config.toml
vocab_size = 21
encoder_parallel_block = false
encoder_num_experts = 32
text_encoder_width = 320
text_encoder_kv_group_size = 2
beta1 = 0.95
weight_decay = 0.0
Rows from block 2 of the audio encoder of a small contrastive audio-text model, named by matrix and row number. Rows with one number belong to one neuron. Each number is 500 + 50 x the weight over its row's rms, rounded and kept within 0 to 999. All counts start at 0. Numbers have three digits each.
Before each neuron's rows are labels from the 100 clips, of 14848, where the neuron reaches its largest size: "lies over" is the class under the peak. Only what is clearly more common there than usual is listed. The data: telephone keypad tones over noise or synthetic speech. In brackets: how many of the 100.
# gate: MLP gate (encoder.blocks.2.mlp.gate.weight, 768x192), inputs 0-63
# fc1: MLP up (encoder.blocks.2.mlp.fc1.weight, 768x192), inputs 0-63
# fc2: MLP down (encoder.blocks.2.mlp.fc2.weight, 192x768, transposed), outputs 0-63

lies over: key "A" (85)
gate.750:389527565560601519472439475571439499503479450527510566461534488443542511462490522485456512422543473579535527489558492488563388604492391527474437431480435557501464520410428462534462560422587506
fc1.750:452510450554432633508558479426485475493539571532501413569545503450533489498521422477537415461399480568528503495606466519523582442506528444518551471517455513474536529551549445496467558503508529
fc2.750:493532429491473478526432665411523438510525539516488483553427495503502489556641439494512459485463490455502596338495414492383437435495496568525450487531498512501510479537496525575457477495415468

lies over: key "8" (93)
gate.565:475564436512514471513585483404386480544585529562457536554514471487493512474498445599381561517537492503413437600605456566481438455502476389465512435521480484543502593498505445487446516453546537
fc1.565:495409487510534458434420474479469451531499460564525456507399509586643474476499527473480558526511518487437431500471494465564468509487514477528581528506386441455414527538474538518562494463490547
fc2.565:563448399549481512555472438485536512466525375574472465466425466532512375463463522442528491484535499548523509518569467535493471448454595487542514497517403429441514484571496538526449475613557523

lies over: key "7" (75)
gate.356:465632477513572462470507550406485496556553587424532513536488477529579511512425475415519436532564441439531483472393503514471469470466556539525534477465491483453524526538501541574553468514516588
fc1.356:511601426484510476532490517482500499573447616525513589444531472491456542479487487397488467612503505557430531558544426482512470440521556509546524396479577516486487564526582599499546428580477607
fc2.356:464570518491479507487485487409469530531450529526393584491453492504481502450551450583510480459554514534494434488492510531416386442497431484499509443516532515478548522529421437488522522573518515

lies over: key "8" (86)
gate.638:402494453511525534530572510508463510521499624562527484452449560577509469543479526553528608400469460457489432452423499548505571547560555531547510473472534509421530562493471556549373480533468463
fc1.638:498460607502409534511507494521590520448503526588441483524512477501534463520666520493405523515474539439419506514638509566518525469470580555506523484544480496447467529433484524564459504541535533
fc2.638:506483576642524549456447501567419475543493500470428472604478521531509538501514557461370540525546577471555487459443531498468503448460488501457514532461546393490442505436433411516442511512548511

lies over: key "*" (78)
gate.526:445412519470513508455581598510488446556484523561454542482514490461468492426469572528460549424475543456431582463438517559498471484415599510542405488520536484423557497495468529440505470405504486
fc1.526:483435553529510490510450486465578450564517619521534519495489567526448474532360472473526567448465530474458464454452562528359553500506474519488494558456538587566495479686479566552474553543489410
fc2.526:521548424470452571497477494536481431515567471581559456466544533570504488570453454451475459597458487581530535552398523478468488504500548564560540450445563424488600413558552490469475550520513442

lies over: key "A" (52)
gate.76:560542459485589514477503540547545524541536424564489556531485535534387498493590362611551473524552435518536500394531472511405463482521472579513541542515560471540437487583532456485501512491575508
fc1.76:540463521468551500504481582433504446553516495503506477526483469527525498461514486528458420466510534531548462592566442444412587510529484604493490538510508498500414526480498460466496470469518497
fc2.76:518518563512516584532502523482391503438531497482497501460462591475617563568399507421489428533518518446479547520386499409470482438529459527471598518533552549486436571476544464555544519598428515

lies over: key "A" (91)
gate.46:446468535506581510451536461532451462531514476648519546430540570476499461511525535611436465493545475481556499491499497518541459566479440491477525534481448480468434465476434518521517467441493582
fc1.46:550480427433470448490542442469508456474364674448479523484449535565440572489597477515463453375471530492446480535537456538521571485614466549449482494548411516586510428577506471504573444430533566
fc2.46:507539494494510419468493616418561407572502526535473433554478493504460489526644456500498455536428463473511555394483419492425476480508479538521433471532569493447476528498450504545454544485462473

lies over: key "7" (98)
gate.291:503473478503505491459506507510584414506576504457589521481631497471437544523519437425544606460543460523492436464548463552459396477498594496420449466468610565447474475541452577466507549555488555
fc1.291:543528593555614494466511561525521484529423502527481445556529530504552533435534433437466453526474464386473522556462603448500495451444489568446482498481615471569519516417563506468515456566494455
fc2.291:511507618486511473572479567469499535517561516469467479436473529445569540644503509432532511496459446506477471528503505501482466504482570601454561582489440481484447421462483473500552534461525541

lies over: key "7" (74)
gate.98:426484448446542490493439574466441596528627575422436561584481444576477496493446523509487487505501568559494513555502467464548427417508593577471542504512511534471584545516451440448465531547385502
fc1.98:445500506580488595571568480500541461500431500438556470513578533427442589424592509550513567545486397480523502447560475527413482514531432484498503505558491499546479435514454482478492474414583460
fc2.98:433449541600540512388547537475501451417486470448567457353441568535407558507409444486505528573501497413522521526465500495557591515491493556455590529595533508476549472384445537492430519465601476

lies over: key "9" (90)
gate.223:477441479505303516527552434600509463540529556533476512458544506508501567605479508465477400524529457444569501566410467495484529467515547489560463547537560499466561567456498532470561534493567507
fc1.223:494436451522425477560540614456534532511465455585490504469452516548501508613404497459512432567592419462436505473458475468554455618583555508467440506486439498462532619463492463446500499489533492
fc2.223:539495552502456543533499458514546474506412517549477485445473503566557475443438638449523466493501519477514517423471508459536490521519595462578451514458377526508563531517463510501474489564466529

lies over: key "4" (71)
gate.555:417570598493534501479512486438398559618507546562656452482479454459513473516462455539552488483435373487504525510475508488551461465539531487534462518536593437477495513560599528564517585514524519
fc1.555:524483512631474494552457504542498580522389427524491490507517472477448547446637473504513501472469531494480518524452482512520430503413513544382568478436472540510564535470431526501499452540591463
fc2.555:458486545404472447520431543558570531524474514511532426512434529480467459517423475570454475605531512554518484500426476439399456494490507452497531551587568492385529499458509487549420505531568430

lies over: key "4" (77)
gate.23:434514444493475480510525481439363440464619608610444524540513478482413592411498513549535523561498435485525470504554470475474581509426473452407556555520496528521444502472543531520443535565453502
fc1.23:558508515537559519479375531520530526391481519434474472443436497493511463514456436550508462569502528559468449535539467561472527516592574531534540594446466553529469579563439454477525472519560472
fc2.23:561444485487495500519575481476511456542511447424517433475538508476549542577577507457483513422529523504491431423489455510491612553447471518551476447472510576478564464556527573495555504484506480

lies over: key "9" (51)
gate.142:528506447485511555604496515496494515504580571447540488496641485466530418493525373550506439464495472401500500419495423599470444513502523447521525392487475473544463481565585443487491476563503530
fc1.142:514514461529454520541454536454512593582524612507486551489538639464495399448431488487514490487475528577511404489431400455515447528500452425482535501548542428474414475566516549568480434448441442
fc2.142:483386571515518549548468447475486451510520471483523429585468505516402505452582577499458418402505522582527543515511522486598491514497474552485600574526495488516520571477500449519521534447452531

lies over: key "*" (86)
gate.413:470576491602518514533446561476470553530545521484510475510451580446613438550534507516521568480399512515435572459498477534576448491487458473532551519512511581500432518553444513536479589424496462
fc1.413:539570583570478477527467568589502537435576460457528496453519512560548398515571522473514555447507499418497530492455478495531394527497426498579478510533521401513514409519584419533388560436575429
fc2.413:493424452572552581526451434455527415509488482603560509516561506478568557531417423485565437596444526565482590466491507508425551537529442498459522455485520602529540508578568527516487514529486457

lies over: key "9" (61)
gate.336:554486507425408606555508483544446498546507554599452473519494464556511567536426523541486479580492428538504484473431472467360633606500473481486554575521458531457506496399464433441478636483593441
fc1.336:532589471440526554494430495519440448453530462607437551518414466571438487465522521502482486485509520597543440562564450491520516556446484534446630462455589525518449519493520464438399472463474553
fc2.336:531487486462427503462507386440395481455557501391431488427465541387470593509536505499512505524545527454529539457429586405478557459464442469488495519478471569489491547452567473495559520480585444

lies over: key "7" (97)
gate.207:480480515444461432459450524496454425575442521481519501548497551577452483546501406572531603513645448534514480543581513583482368465493455532398510483536446579422445480494523519532399521453436593
fc1.207:505495539462446466545495481429572429462464524586559477465589456468420491544460578517490573482473493496524632450467572541504604513477553520548483496422459447599487494526500457504462492404483466
fc2.207:407518562505472467524470517400540484469411535482452505517448433497589487427511483478587471476457402470489505565559488589405486481434534573529479443481462508484510426553394489548442471512518466

lies over: key "9" (56)
gate.48:526503523533500550511407571497452470488496441491547486457478496473375558500494576496355538521536465468490457493505477441531534470531559532522503545519534542432516583564488527414540535554437387
fc1.48:489566508405499557508547437524503535427501453498499620494466568446582488415591529512527537567478535562554384519536502529466539577515360506542579457513586460500474457453533458441529580585556464
fc2.48:413560427557498440479508484459482586525449557454503546462386495477458533486438482543525611483526461526400544474469487448486521522498464518380484469592488499509470551500490472493520528485479473

lies over: key "8" (44); key "B" (26)
gate.232:466512543535542568447591561544533508514495556499528474563566484446532512562481516485468507374587476515505463379535414468550480415474408480423505486376507525562439562469506463495407520486526525
fc1.232:478469569445529566537499502476456490502468472535571425591532515406460491544484516512466495471516489523555476378556505459513466553450481468480434494404505494534456478448563485533457547526424519
fc2.232:494507520588435458513634421444465509484563524502463471436572500533519439555533562450472492428520438514541415490519504478534448450540514547507483380411441515509403509534519419443460455480533509

lies over: key "9" (86)
gate.245:468546461459508433540465538457503510512570574471499513507491434536540510498440442474452442536528474401461499542560439612439486527469476471506525417504483531408384441521494418540389478496528445
fc1.245:521435465527445452606507574469523484519477562532480476413521543456476575463499370606491538495514489598472486548516483426479493467372541564545513525480559531602545511421435502496504430444487515
fc2.245:474481534530482530518489460400442491485542485382399467501424512549457489473596432483452502425459493439463585469565478465525500448528555523518432495502455508494436482452542467501453426469506458

lies over: key "9" (42)
gate.395:511434530490438546534575516508339489462522460502522404552477494494509411526444419594434502509490455474530478483495535467477572466488465431464618550455521483488584536498455506571534543529403520
fc1.395:463457606481412667434518493441493506494549453589483516479521452538525523521463420541442503592511450528548559428465484518489504430593510455509555499540551545494569574466541527484489531580424553
fc2.395:472502561541534446434517539615457652520623526433514461517460562476528528455583588471526508469471367557457521550511454489497508519587512470620476467554513515520486552456571506486512467543449521

lies over: key "8" (91)
gate.186:515564575425567534483405569454398606592532525420472587527565568544486534518501509463484465465480446536467328473411452533449530426491581472508446561490481395463514560560421447492372494503513464
fc1.186:498457429533478527549424451505481562540515496476493543520525534634471540496466592558482542431448514488552492498432536488464443459512427409524467548621477537523555487508454517464481572448449510
fc2.186:491626416447505510551539541468533593478509501573549531395467479563493463454496525532570531509458514499528512463608484478505485484492493424548380512519429491455495494561558516502479561508416535

lies over: key "4" (34)
gate.693:498492613581453630520343476436483568443466454467592511557542452559500552503456501570513440531466458431488536556415483396452450519448554495509497564512508544500663481536482412464423445514502426
fc1.693:416452454362450535542459525469499498427532503551540474510487389602439505493496577532471421506461530586510520499457480513530516488602545470495522518480520467567465462588518432435550521507480618
fc2.693:557548524410444490492499551539443467447507522502361472468505499438428522526517506497476521455500489440501419482570442462566471518420438452526453450483493476516407417399473482488595497577545437

lies over: key "8" (80)
gate.30:436548581381556603475576536493392486510444439476543547427519541541513439496510544497504524495467518564514548588418508528495460507493462457501502510515484407562486516456475472453361567508490440
fc1.30:518489360402494549529578611455459574594506580582430568460500573435460480456556572524472452419438473450562503501524531512505581464526563530479387479504435503530512545563473515484475583466510453
fc2.30:555572483465511460516433592446530560503521447561443535510506472497427500509575552516554471516421503562525527437540401537479472535520490431507466480544457435458410553572497459552503572518477484

lies over: key "7" (31)
gate.201:411516518532396545471508541445421386542538563472483587423488537485521447549528524514412499456498493532529483474481555498614514483513488473535438520466544487379535499445542516472485528554505524
fc1.201:404490446505504444434518465510516496483523515517385547448456542446527452481482461521517522453417472428487539507528473520586497511605533545440573511549416503484430566475494517424544523431520460
fc2.201:524378503495458517525537508445517494479611524517542518405566496579514555572462546484531458476487487480561445540497566536545502452573525503495522509518430484499502466518610484500500526484480505

lies over: key "7" (94)
gate.92:519568446526529501522509554478432441549547560392442525561379457489550529496516534529465512576539550508486547534390475544525471409402495521522556513452549542476437524467547506454518478531517573
fc1.92:591559504437618449483476484563470472502530540417509533538441470409518520470573500478459456538488525559511433548505525532491423494455545498603575492455499525520429512500591475491468444579515633
fc2.92:553562545433475512508440432500456522561488540537301543528505501487586464486528483564442515400558449526492467500437528532437361477458432520507427455440517508572544577450444458470556534491435522

lies over: key "A" (51); key "D" (33)
gate.548:498540552491580447436526553486417417551516640494505550487450566514496497600544482495458492480483554433490421568517525462423466455534431487474493512517415483526551491466505418512465488451485537
fc1.548:391496468549501558477588519504504447512423532484528467536501509526543435514499533493549460413519485507548490514458441508490529461520523581501506583428495538510419488406551366487448504622462542
fc2.548:579512564439435546514494570493610497502484560422382423414496586530553563545438614455480479525493521552478471549480486471451519394527452435533521524554548498501574532538464449470603404520449525